A small audio frame classifier, trained from scratch.
Model: 14.8M parameters, arch transformer, norm rmsnorm, activation swiglu, layers 14.
Training: muon at rate 0.035, 15400 steps, held-out accuracy 67%.
Rows from block 9 of a small audio frame classifier, named by matrix and row number. Rows with one number belong to one neuron. Each number is 500 + 25 x the weight over its row's rms, rounded and kept within 0 to 999. All counts start at 0. Numbers have three digits each. After the name is the row's rms in percent of the matrix's.
After each neuron's rows are labels from the 100 clips, of 14976, where the neuron reaches its largest size: "responds to" is what is common among them. Only what is clearly more common there than usual is listed. The data: tunes sung on syllables by a formant synthesiser.
# gate: MLP gate (model.blocks.9.mlp.gate.weight, 1024x256), inputs 104-155
# fc1: MLP up (model.blocks.9.mlp.fc1.weight, 1024x256), inputs 104-155
# fc2: MLP down (model.blocks.9.mlp.fc2.weight, 256x1024, transposed), outputs 104-155

gate.152 105:534490491472552498482465450492549523495529480527515486514526538546503526543496480524510495512458497529459527457473533468525543487531464456483487497494493450
fc1.152 100:433498529523477512543509511490524486529462517468483489536488516561531508476507507488488492519484536502501519523487497531493496522512480520483534543514520503
fc2.152 100:524506481535497477463511457506490491473527504501513499497519506525468491525493445493502470475547543485485507494535487500456518546532485530511500535517476482
responds to: vowel: /e/; vowel: /u/

gate.10 094:471482483499470485508501477513536515507519502430497500486498440489520514519490508476496485491546492496494485490514472534534511500458506471495538480476488510
fc1.10 099:515547503517527486516501502519504494496507509474541536502555519496540481530449474514501518547508511470484509494488472521475499496534453462441488502433503499
fc2.10 097:462468498499488484533533474475516519471436479554502511506449512478468441491527503490511544505497472536484521551508534500439506521508515554487513505526533493
responds to: thin (high-pass); pink noise

gate.377 099:504484513534485483535499487470557530517525507501514539500544477509471517476525488501494526494550499501526472498547479554495506498468514500497477462475441536
fc1.377 095:468489511497495507521436524444477525492521512520534485525499507492510499536507474510502510479496554458476531508494484523519490507503524521515474537487492502
fc2.377 102:513519512504479465491467523510590474504494482473507466471473510470502455436506482523524510557467494512510521456520507491509531452485525533531517510535467469
responds to: consonant: /ʃ/; vowel: /u/; clipping

gate.354 099:507491477524444493464485460542504511534448528529537475522486487499471496506477516499514503492484513495510470516487514502493497542494496500463522505511518479
fc1.354 097:509536508476460507473537519480492491483471463509455532527472508443439543523507532462507514517496546522498503491510507529499515520470484502512537485502508480
fc2.354 099:513511526498509477471537494467524462532517545527479473486521517511518493480503495536484500467519479552512494490488503499455470460512504484496537444508556463
responds to: vowel: /æ/; clipping; white noise

gate.196 105:507510507464512548529544464468503509490495457474499481503497490544481475472486479535490491519469514510515450512524499498482491466522465508506484453503466467
fc1.196 110:484477499536499422474528536524537469534528545476515489498518525518497524504507477477471514490483486451489503529504490564492511512528496487520485465516514502
fc2.196 100:511534453509505537506502471500501508487487538475514506523504500508499452510483524525490521506531480520520550486495461508508528449516545510532524526477580499
responds to: vowel: /i/; consonant: /t/

gate.297 097:497513483460479469509510485483531472490552520462493525477488546496515545496499508469518552470470489525498510493484495510526492527485491484480508549476510477
fc1.297 103:517477477540479459540461488511456486502513441509511483498484489481527481483500501471500496474475500504491525473490489499523539469468476491473529483498495501
fc2.297 108:498486486479482517490480531518450484521553473539498523540490515557479459504486496484481485482487490482487525496514511493491494508519528516475497508510433497
responds to: vowel: /æ/

gate.385 104:572530514491503482506509510574472505479494517469456449475490542478484492498487485496500477474529469482488518508493492484478486528506473484503469496504503497
fc1.385 098:514547491508534491514562495492493449495484474500481485484509491517467547496467566547503512498508495464541473499497462522529525509531521467490486501550462541
fc2.385 104:564517542491463502481513480474496522479488517505486472521463478476544468498514490512493516489528492517485514517510509496496538503468521528527490485515510442
responds to: clipping; thin (high-pass)

gate.568 101:508497468520494504502481511493524512510503521527515492514520499512470517503458479505499528519506512490561509509498524475504539571480504501478509448522491541
fc1.568 108:475499455531458548514538511504528475486546509464448528482512501461467524498482495513497511506510501523483520531536497524528480486557523478482508482557504524
fc2.568 095:502493529515480530551501506456504479499511517501510461448476510499474497481506507497476492494535483458500518513519534488491501523464504540512506474492493503
responds to: vowel: /i/; consonant: /t/

gate.105 099:473513472487514490496477483490502505507532497508478549540568502488471476509510494512495489517519512523543473484500477554489461498471503499466506524479493484
fc1.105 099:511495490512423541516544503504500489507513489516473501481480510496511514520519500520495486485517458520504521436483508556499505504492462512507487510516488494
fc2.105 094:485511555483547516493486504510465498486505496494505512467560538497490513529494514553507465501516514507513504524480470522510495509499503509489468479480481440
responds to: vowel: /i/; consonant: /ʃ/

gate.208 100:511522496508527506467511461489460491475467552515500515497559544526521497506504481492526529511486506484504497534529520493533527477494456513444494503504535474
fc1.208 103:473503494497476536471542519528454504509489515484470535505499529471530506513498510493474494540502547486506473500456490546507452547473525479488444476500543514
fc2.208 101:463504499485474543511452490520455549484522520506492484508506430551515547460491498468508466448537504488538505529506542551495477501514525498518513503479517480
responds to: clipping; vowel: /o/; vowel: /u/; white noise

gate.647 091:510504487512492547506544487464483499517508518534448541466529506496477507513554545501489486506537490534466483518528527472521520517544528520467507498514529494
fc1.647 102:457510514508459485495485484512457507534494498473524527522499500518493489464514486505444499523491515492482447499451441531492486511490559475536490494518500455
fc2.647 099:478467500498497481500497474527534490536474458465486491503485514501519552509494487499555532460514532510529549521491488528525537505499505524490463512523484487
responds to: vowel: /u/; consonant: /t/; consonant: /d/

gate.421 096:466477536524492484477491487482506514489502518502492470502500422473491532486485514475486484498506479527501501446522478473530464539543454504515488492482522499
fc1.421 097:549460489529530493515507497489493497463525486476518471476474520468509504529516458478501514517519517474503457427501512510513523501511536494486524478517496517
fc2.421 100:554531483475496475500523501511513507484480495485471514508542508476470497522470489541473535473508531543517444474548472521494515496448491471489480526518492513
responds to: vowel: /ɑ/; consonant: /d/; consonant: /t/

gate.753 100:497464470532443541494474430522467533476523525532477540474459478481472532490524488478493496484530492532505534482483503504516533511481521535510509467499485539
fc1.753 098:481491454532500483480516550451472426455467507510493507518547474506521514501551514429469508522483466473472552532495534505462532498507521500498483540459511518
fc2.753 097:477507547469524485511483463511486491501545452527509494500464462520512499531533535506471497484487524484497485471518513539516532476469488518525513558517463551
responds to: clipping; muffled (low-pass)

gate.257 094:502526477552495483474456504478465534486472503515494522546515492486477499495536498498510489445476547497506505510554532506499504489509523546532538520473483474
fc1.257 099:503505531486502507460483520500491498520515537480522506527520498508519493533490483491497496473489493556476481495518526538495489508513524522528501481542504503
fc2.257 093:497461533474527502529513483521494492501525464549513448539470494485450504543509518465507538539489509469540517520495500487523497468470480497522542497498478517
responds to: vowel: /ɑ/; consonant: /ʃ/

gate.704 092:446520511464496488480476516486478481570558536505492506509490516523507509490572495464521483491511503498536520482523506476525554494493491479506486532490505521
fc1.704 093:514511534487488474453518480478501529478507518498503534541517492475510483542493476494464501548511486540502523511502467521529520505515492507519526511469517529
fc2.704 110:511499515506503475502497511516495503474482519511500488514527459502513484475461536445466517510497506506519461529513476503507450532514517461516440497494479492
responds to: vowel: /æ/; consonant: /d/; consonant: /t/

gate.717 102:505497533488517493497472489506499513455513495466506489492472502449495489518527482516515566499500530470472521453471490518506521487548536514545542514465482495
fc1.717 097:472562512502435502470495503521507490502528500475520503518508484522562466456535504486507536488487483488489500520485492515514519505509479518545492484489503550
fc2.717 099:480480490509535483489506573485478521443452512471484445557540480509494485483488507491516521488521498474457487495553562480484479515476481520546506489515536524
responds to: vowel: /ɑ/; consonant: /m/

gate.330 098:468481529502526565511533522498466455478518526542533532512503545489505526464546446521525496514518507504511492510518503525527527475552514535547522522451517505
fc1.330 098:465534501486524524489510496512528513506516457499481520498527502496472512500488506481519527498474498545495525500499477552552535485514509475517485509521514476
fc2.330 095:537502523500538504518486473555497498495483546506475510469454475492482513497493487483497513516523486463438505525525527502474510457477490482478481507524528482
responds to: child-like voice; vowel: /ɑ/; clipping; consonant: /t/

gate.493 101:491489459479430524481521515461524464525498458486493535513491501468497528482500507506480489498502518486512521505444486510496479482453500532482501532543486483
fc1.493 093:495478486519497513474498510479462509493545464502481504471478472495500525498484514485508465529484510506531517494514533493467514536478462451479492474539496490
fc2.493 101:527476514498512487525513493511496481488449527504452543478504486522493464468516493505472526482506446496512542472484526462433476526515444474515528531497546531
responds to: vowel: /ɑ/; consonant: /ʃ/

gate.94 097:511534488496510512514468482518533509496441523525498507485520498495462480530492510516525510489497501521503465498537472494512503469493494475492473468534501493
fc1.94 102:509513484466479553479530515530492470505484484512464486491497549451509558459504472523493474531513490524504527511519502485512516475457484515488480512487512497
fc2.94 101:470470502497487540553491511507536466506563479495514497474441534464481487526508535486498539489513533542512473501528521456524482502473500496522493551495501488
responds to: vowel: /ɑ/; consonant: /ʃ/

gate.425 094:471488522483523529515520520496461419517503443512479543534509549464484512500477476506471489522507492525452485498501510480526557505497499503519501507484465506
fc1.425 099:487526504473545512478503531519529553515539504539531490507486525511572506499501479498547503490534457461485497480468527494486475518527471505511485540510540526
fc2.425 096:506476495439514482499498487507526476509477459485461522494489428474455504523464521505506529490513505517503484530494489508461502481475505520560489487524532497
responds to: consonant: /ʃ/; vowel: /o/

gate.401 108:460511504463496461506484537509496476557528507505485574475515492531457507505474506535529531479495479481498496466499464485510493476518505464476525501528511490
fc1.401 097:474480472521492485516464465537486499469484480499494451448480438487540545537544501546502480513512482500509530515538510519462464490506498518472505489500531503
fc2.401 097:483500510500482448520494503540487507513516474472498513511518559508474534493525525458500476503516495521491509469483521524498463484483542477485523525443530513
responds to: clipping; white noise

gate.386 099:487484506486468533509513481505545490537492529505582484469486512485480474478535514525493505461525506558522530459553494492524497519554526509509492531482500486
fc1.386 095:471495543498507483503525462516545465524490460473485488499539506491484518512445522483494483484483459508497531505532481499511508516503500455535570491501519534
fc2.386 097:508492461520451465483494550554471502478516550492495512496482493502507469514475551504525573521494515514512525504485507519492520495500499504485510507503450469
responds to: vowel: /ɑ/

gate.439 098:508456435506501521476551484535448503500510496516446505505486494473480487526508534505486515487525485500518496543564530477515514492500491489465493525488492483
fc1.439 108:499463519500525518490471534519518489519510497509515485520494475500516480488493506484475470485488485529483481471529500487481581523485520507499469487452524510
fc2.439 101:511500469486491501496500538505518458458485512506484495514493529514522480490529531519515499484497496504510499474496517457449463479500529513486465508448527489
responds to: vowel: /u/; consonant: /d/; clipping

gate.495 094:498526462469532485534492511521491493529485511538526489477513499491507501507497483503519441445490522506533445506535534456559469518470493531528478505456481518
fc1.495 102:469465524522524491453497494500491464527491545478493450499497565503530498477477506469516512513479514534502491491505483487496563516505474495452461494475494458
fc2.495 108:496520488475482474500503497524497475529487531509492507474513463502479441513493462501533478541495507491546507529542527490524510510483498484441486537494434505
responds to: vowel: /æ/; clipping; white noise; pink noise

gate.546 096:495488506507543470520485511505427543495521502514484528476518432521497514509530457523496491493509515481524502540505474535453532507451489504489520487468482512
fc1.546 096:463515456475517497508482476508483528526492488487482509522485501498482492547477500481529482504522483497465472525486496487536537525482503508532520507508501525
fc2.546 105:484492487496510533492505522496515500505497545568527497555446480483491512496492504498513522513511512506466452509506493478508500493509475503489505484489485481
responds to: white noise; vowel: /u/; clipping

gate.482 099:505520477514560516481501473519493523540479518521483468491493507522511477542530537511484531478519494490490509493485529518479500528493446481545539494498522513
fc1.482 101:487493511494481504493462484546509464501526526476512490521495531507519529460535486499475553481511536560542514521493492488512457499517550487487504532505507520
fc2.482 097:507504485467525508509502533480505535471527492454514481512520502524500523508480502521471527534474520470496496494492489481570497544519576538501484516510520487
responds to: consonant: /ʃ/; vowel: /o/

gate.204 099:472496532528486490482563494527510516524522479485515508491516498526461530470483453520506529523442508523517488548512511434494537495538532504521526506493456518
fc1.204 099:458491504540481486490532484497494506505498469469502511497471521503542523496535504543481493529510504472522500460476478541489455487517524514494499510522561487
fc2.204 096:495481463498506538494476467467514492470503500521494525489508496513447505500519479516486441478485451491511508521504495505511496491517514432497486498517491485
responds to: vowel: /æ/; clipping; white noise

gate.527 105:517485480499530547536550525471516495484489518467493548488506476527517535459539502472475494452495491508515493490504495508523496502510484512477507511473515463
fc1.527 100:492470499553505495544536471503487480465514568520509529533516487476513499501468506503494509449482469525503498541501491507506521523537548469492480490502529448
fc2.527 102:454498456526475495513470494475503493496520478520496438516483497512476501520480500477504521510496567527507524522481493536512462490502476502546503467551554485
responds to: vowel: /u/; vowel: /o/; consonant: /ʃ/; clipping

gate.107 109:499546491505494479519480456456526510570511472503469519531458520527513482515481471490483482490538495491505454496550476506545529486507440524484480501485495518
fc1.107 100:487495477485521491514500459548525505518453476505463470493502508505495523441466506459550530554540488495489498487468484501469481471485511511480505438445462509
fc2.107 100:514511465561481488512534503492489478526495486509487505491522479541467509509499478488507529473502496523489517485496524457502506486434496480508461526499493479
responds to: vowel: /ɑ/; deep voice; consonant: /t/; clipping

gate.202 106:533480507546499550528496511537510508468535466474498504524510504476470496466471470466439521454523487494515530544506509482481479478534522493522456463486500497
fc1.202 100:481506507469476518529510533535502522484493475464475489487487494520516491517497469472469510489498493491530493491474490482512464534488514443514481470501499521
fc2.202 094:524457507477497532453533492528482513505460463496497508488496504480514460475511530490485518476504469518494507476448477493504515485506520502483465474496503507
responds to: consonant: /ʃ/; vowel: /u/

gate.657 097:520522526523504485469499479533501449528507518522550492476515512561491480504495474515490479493500514506525493504484491477495472489500504466471514490507481496
fc1.657 101:484495518487442468517503464525465482487535468524482510500500493499514514538513468496484538488534499495496480494478453504484506479498534484505502474562499518
fc2.657 100:468502497547500491493489489491501495506508533505463511483511500502518482502513489465496473476515526539536488493465522513548489513472493533512497444483501463
responds to: vowel: /i/; consonant: /ʃ/

gate.520 101:508510510433492469482407514458497519478459532478516535530491520543511505506488524502558496530514457478510505507495563495488504496521461496519499497517515456
fc1.520 100:499516476520458519543505497504557506483490449542510459496488446521515530532510478495498489479478470500435508491542530474519491557470496475537479475449533497
fc2.520 102:492526515518509507511461519499496472522486486557490498503452503482499549516525508476492483506515496540499521515493500472509498526502523439495487536468454483
responds to: vowel: /e/; consonant: /b/

gate.194 094:513437491449489505529521509539508493521486504480514515480515487496515527472445548492501515513484498459548547494527517486507501472504508515463517505526522555
fc1.194 092:503523489528495463503524507508514525526533504507516499497510493475462511519508513497472492471525475478485518487485496480515544466493486491500539456521464493
fc2.194 104:488463507498446541526560516548483479506525521496528526473497523516471477504473504523475469549467506493528538481537477518543439483514582486486468455470511509
responds to: consonant: /ʃ/; vowel: /u/

gate.25 097:492480515548488502527523492436484574486497449498506483484507534506465532505505522499474522508506488516508493509530519469466473523528504507502507545470504530
fc1.25 104:502502570538464545504483489491543528508494487449492504476496474530498483550528497483522502524437484533510504491487519510522514530514513441470496519488468493
fc2.25 102:542532496517499508489508487516518521482508468510526534485562467504510522482481535489512486497534521476518476508509484520493485503510490517510514497535519484
responds to: vowel: /i/

gate.695 099:500515444476526522485534456522464543488473493501525510471516522506534509534512508474504469497498543502510477496513543468485505537489488504491459488526500541
fc1.695 098:488492499526490489502510538517492471494479541504540521530486523512475509534518462510514512539529499473485538503502518454480461464511506517495527516549500491
fc2.695 102:465509483492499537493504489502460476560531465485489523493466503503500486515552510500506533496481484476558478554510508506524516517521506525461480537449553501
responds to: vowel: /o/; child-like voice

gate.650 098:509488536457500477487499509472508491507539503470477468489487484521487464519463518454504520500485495526509504472466465475490492512480450516532523548508533503
fc1.650 102:488459534490519517549534506512489519499507488520491518517477515499492440509528504528494549485472513531511501471559451521479491495444526469475503513451474517
fc2.650 101:561550523471498494507474494507504493502514512493505462485533506529466494493495475512464518464484534516474497527464495484510532478499503517489477470446496461
responds to: vowel: /æ/; consonant: /ʃ/; muffled (low-pass)

gate.143 101:515540519513440523453466483506459522485510555505497512475483462506521514509479488506524492476495485484495493483511512473489473540508518461502521476491475470
fc1.143 100:480528492499480475498512496523554468508450507504506496505514486539539549506540489470492513473506548478499473521492517511493532517480545459511521500515509509
fc2.143 106:502535530543470498480514482476538522514524500526540527485543487473510463452532516493476486468515502518522522490521488532529504517497508535482469474519558469
responds to: clipping; white noise; vowel: /o/; pink noise

gate.119 095:452534458523487528494481511485477514474515486456522524509524502501499490488460521494504482536501477515459533533477499545485472488504551506496500512531549481
fc1.119 100:502487524483511494521495539530482477549471445464499516514508500468495474493520544523491511494478479474513484493493478479482476502492467514472469484468498516
fc2.119 101:526563542485461499508486522553466493504473501521490485487491519474456511485482480508493491505500452502488475498527504477525464521446515446499527489502538520
responds to: white noise; clipping

gate.334 106:470478497507460494465470481508522523491482484471515470566463556567522514531504544538542530453498481544500500476506547519476493482503501478537507473507484522
fc1.334 094:507491494515484510481511475484483550524503491527504500473532466520552523515469442507472501448505501488480506487502538491528514479480493533488525517456534497
fc2.334 105:500556493568468513487474513474476522500493494517484515489491541499494444465483512473546505500495475512502491477447463462532475473513463514447548466471475514
responds to: white noise; vowel: /u/; clipping

gate.260 103:496490507497517534518555550516475516477531509472461549528465476533464502503518510491498520498519527504448505538534483493458505470497532488479537489484516488
fc1.260 096:542495518454527528518486511475486533474507485531518482538504503471475529495457504513503494490492542518521530544491499456487464485433482526498509497485536487
fc2.260 099:493493447515489480530476555509498491533481520509499524501489495507472464502492490522481492469498533457552512482547509492455544462488508478498465530489472494
responds to: vowel: /ɑ/

gate.496 103:476535523499482493481462485477519502489504484510467500484541521516476457493545494506482514553473479467514444474446487498485550533493496479485465486495443494
fc1.496 105:506502474521492507533494511503497526439496515456495551522499496507548494503487499483528491485469487474531515474530530470483502488473503463512489532503474460
fc2.496 101:502489510496479500488480527486517458485530470529523533489469482518497496475515502520474441484547490463555472489522513464491498510486487485492499508463445495
responds to: vowel: /o/; white noise; pink noise

gate.280 099:505531455514506480474524510537535538472527511484504483466490533515506493489477519508549527460500501513486522508455492497463495473468507542484493502507549472
fc1.280 098:532499526519525509490487464504499523472518513500438513522504496531507511565511519500538512524527485525490525487514507454482492507499536529518498492512493472
fc2.280 103:505525523482495483499507492503490487510483526491463567519510551471516535486483529482439522506525509529529466493492527517487497511523452520474509505523565559
responds to: vowel: /e/

gate.416 109:482541479451465511507553497485502500506484510491499497469514502514515466512535478483542514533501488558500542497489451490503514461489438502456511484536486501
fc1.416 104:485496448480493501495518482517493479471519508531517509467521518481510544506518475476485449550491460513523529471496464480453492524494511454499464436507467534
fc2.416 105:486523490501492463461544498495489521504493448508480477552523489490499498476517510471474482487481475530500521488474545482493493502545474496522518510525496499
responds to: vowel: /o/

gate.646 103:492481535511511543491464504501512495464477474485467485491476462506515457510471500490503461521506508489507520449519469531532490480476515463494463517484503530
fc1.646 102:503507517512483570520487515531486484504461501498504491456470484492520508484493479535528515495482487510507528501480505489513517484510547486486518523468466542
fc2.646 099:500486480492518532521440503495480487523558529487530492458522493466516541448445547539522490479536475517527532511502493522505560457495528486481505531511526497
responds to: child-like voice; vowel: /o/; thin (high-pass); clipping

gate.191 104:474507525493517551470510482468536487536508484486510474477476463532497548542547482536499485486495478512471457496500509455497531491489530477498455497575491530
fc1.191 094:440506574514500554495504542487522465471519520461510558527511474497495466471509517454495470478512531499490485504514478471471514487503526525478515512514539491
fc2.191 099:523494477519511494485499519519484507525472538527473451490459527499499506486505470495540537490531501489528530473555483470538500537488532470492493476473528476
responds to: vowel: /e/; consonant: /ʃ/; consonant: /t/

gate.106 102:516494470537506496550506492524475518515525510479457484520476490532497528528500482528492532499506487510495508501515498498513505530471496519506506498486503516
fc1.106 097:545507460511479479526507517496517494491470497441476483485489485502481535509516524541500500558495538531493518513509488545476548522458518534502474517496477516
fc2.106 101:492518496460509514515486479498506486515480503573480468506556502493571479493525494500472504466517485506489492487482480529464500542531504489519505518484473492
responds to: vowel: /æ/

gate.161 105:523510495427501503475510487475493498441459495489507486487513487468494554468501549517483502513492465518513483509513499528512497508523487445481521495479523492
fc1.161 106:504487506461524495524530487557499496462501526488472507552529500485522503467453497526521555489492484510483504498458480467500499487495477511519467520501553444
fc2.161 099:474531500507451452494520475506497482506505474474478477427508474472467484514496451530498540494462524531475512493465487493484492480480520468502495470518503472
responds to: vowel: /i/

gate.78 099:461452514488519494492531514475537503506500535520456526481510524504467521495519479487510500444558450542505486504478465477502434508516487473489486491529489505
fc1.78 097:509513503511528504507472476481494496499531552512487473529500499487528519517529484505486476520527533503501452500507490520519518579513553505525500502512493456
fc2.78 096:494536487478522506546498502471494454533526485510500476540555525512484467522544519509487467522472532478467500492491485460532492515535483481500501515524471491
responds to: vowel: /ɑ/; consonant: /ʃ/

gate.562 101:475453483521469498523517487495522531535493520484511500502511547471487466466512528470468507488503520514521512518521505507468519479477406508508512504523512539
fc1.562 101:493476473494546460517510490487521511520542513529540489472520514505498508506500489484464480521527528498549521521503514472483515474515494474473507516501492471
fc2.562 103:543519514496522491484528522518517505463500480524481551520474493517481540493509491544492479477535461515494520464484462492485483507444487486503495500494521518
responds to: consonant: /ʃ/; vowel: /i/

gate.702 096:495520514493513533541526527517470474516467451487494452495490471533469541533515481442535488524495505488477505536502472487520480515467480503507535512520498485
fc1.702 104:538486518562545469502504496518557518504523520521502544486496516492469477525447496504502494450481451498472504528474514491457462525485517480540463513498527478
fc2.702 103:465476545497501521500523498517524472515513559518513502545483471534508519525496531544499508507536508496495476501524511514506482485513560506508500515494496482
responds to: vowel: /i/

gate.711 100:534539489532525479518475519573562521514531519541548478502479530448487483508526485490479546467552500458517493490516523479514552488532525506506505544482506430
fc1.711 102:541451552502523491492500497468497458455506513528512483529480499543537496487504504471528488499511521510483501529498468524520511474494468523529507484457492531
fc2.711 102:502519483482469495529475528447489492528465520549538552553505536487519509526512497520550494458497500514539492467486494490522499444508484515469514533497434515
responds to: vowel: /æ/

gate.446 106:517546505550529489483540492485502511517505508489534502481482535484517470503519481501482498547480518545532509480490506504482516518501504540503519509513475494
fc1.446 101:518528482502499476506539489501474488523511492558518482555501475502493504514492522544462493515504509454460499488515508540460500537536526523531526522495480498
fc2.446 100:487487433472491528431499487520479490502544497500441488512466452489513481494506460511524510464500514476502440497501491513515448521519492478454470493527500545
responds to: vowel: /u/

gate.159 094:480488508474486486466482536484506476519478499467512490494520581525477496535484497516548502506528499466549457523502503491510510466487496493528482512524479525
fc1.159 105:465489508514466517475499503502503511493487490474477533502491483509475496489557521515481526514503494452507477512506515500511488507558524492484528525486498472
fc2.159 105:488529479521498549519511488519520541501497510496496501525532504521494504523514504520470496497499492513494520486511500481512477468459527471500490474500484510
responds to: vowel: /e/; consonant: /ʃ/; consonant: /t/

gate.497 101:485521483540480528557474499553534495528539541540496498538481530487490472463535452523515499501485533493527475516489475542502492531521482459501491526521482494
fc1.497 101:491492496513533555453462486513465510504450532519492516489490507525463479499506449500497509544530516476540476495491498467533507532525533552510536514519477468
fc2.497 098:540533476503476471477509467505548514475508516509490480475494505495499513473466488516447562526533494531494464470460490558464467501524505504500472455483495548
responds to: clipping; vowel: /o/; white noise

gate.234 096:536555512507516487485544479473513486479508527517514508497517507501482481496500503513515516520501488499498469541510477523506483461505475495488483464461518556
fc1.234 100:514488498521448478510509489510542472492515496486498502481477499502563534454476492514508503496466521444479468465536504494509462548470507484520466513555510505
fc2.234 097:462479524496499471488515513505454524490481482502498465513486522514517523480506557500472469527495475476494549435493464473551550471541528515509466518499510483
responds to: vowel: /ɑ/

gate.613 097:493501537482494513521508487528518527508526471496477513488516483463505472509519473512496490470499539504479489469479514525493505516514486498503483512501545538
fc1.613 100:500516501468475497478533490473500519483490506546501463467539485488523494459496512499501498486496492468455504523487527528517545456477519498507481484497524487
fc2.613 102:478514550470489467477483535517458496472531528510536472490522519523533490496469487511485472527503465476505479525537530498516465496519518520517493538539494515
responds to: white noise; clipping

gate.490 102:466503483467479462551499477512473534551522463544536530513525509484480490482514498514492521538479451496485417507503520506532463540540507535512476521501461497
fc1.490 099:480450483511512538586507494480531475482518485520514518497519480481477543524493465514522532488509476506470487470451471517510540456488454489531511485468526480
fc2.490 097:496481472496477496514532488493529546496454521560535462492477494499497486515489487492538517527553488479487510523480507482514522490532483500461540469518505532
responds to: white noise; clipping; vowel: /o/

gate.651 102:507498489512497504416454499536439496507523444443486508523487515515498501475493506511465518514510476529464492497510540515535511464508495538531481465462512497
fc1.651 098:516533557547470530488462492521507509501500499521504453467468472476523477527488514503502472495499490514500496538491508522503498509488465519484472507485526498
fc2.651 102:458509529533518513487510494446537496473506469491539484432525475520483523495510486522505520487507499494502527497480524492515488506490513489478520536527507503
responds to: white noise; vowel: /u/; clipping; pink noise

gate.531 099:518513470493486542476505545519494513525452518492518504483473509536509497485486500504503503464486483484513495485534517518520489498520458483536486494507482486
fc1.531 108:507509526515529451525498505519488521456486487475510465482529530485470515466479469518474536505521520470451521503530555486525501485486514509494514496483492499
fc2.531 099:516492509494447490455467491462505468499546510490494438550490490491489530456536494522490544516502515504535515455484534511516490515510486490523513515504520508
responds to: vowel: /æ/; clipping

gate.561 104:508472443517480499498474487524506485498486493541503510430555474490506554528471529471520473476475490542522489498502509536527481549450550509503507513521479492
fc1.561 100:507493507523530482480448479491520497521492459494522507500511506503452438453505532496495500487521525514496552490513505481515511490544454520494499485493516508
fc2.561 097:555497488509524501524520554530455487458469529491535547489480454467539469526490505503531477552504488483480504477468473476508483517504478507524470507446491482
responds to: vowel: /æ/; clipping; white noise; pink noise

gate.79 095:498511497519479508550521483459454541463526510488481454538482515512473529463507515470458534476474473461543527502487458532517541495489518498483475508475540491
fc1.79 093:536550502466502493529516541464503484515532533500507471479502522488534512484496483498540456488483495522461496504498458520550529517521509494559405486514489509
fc2.79 096:502473470509509494510461545500473533498468468481467485496465539538511501488477494470477458523521505501516511489507510536441515518460531474537497520505467501
responds to: vowel: /o/; deep voice

gate.523 106:507499524509493543484478542473479490512529485510479469507479523510525471463518509499535509500492441406498530507494503485532498502487487518526523472479553455
fc1.523 110:535519484493551487565493512529485514530515468494491473507499501501516546482458549509471479521528475538510505535481505518499467496519486560468489535504483506
fc2.523 109:481499498460480522496556475501496561519547538456501531497545501473435499496488467516512496522506532519455536508491542532519482495451497493509487476487528528
responds to: consonant: /ʃ/; vowel: /o/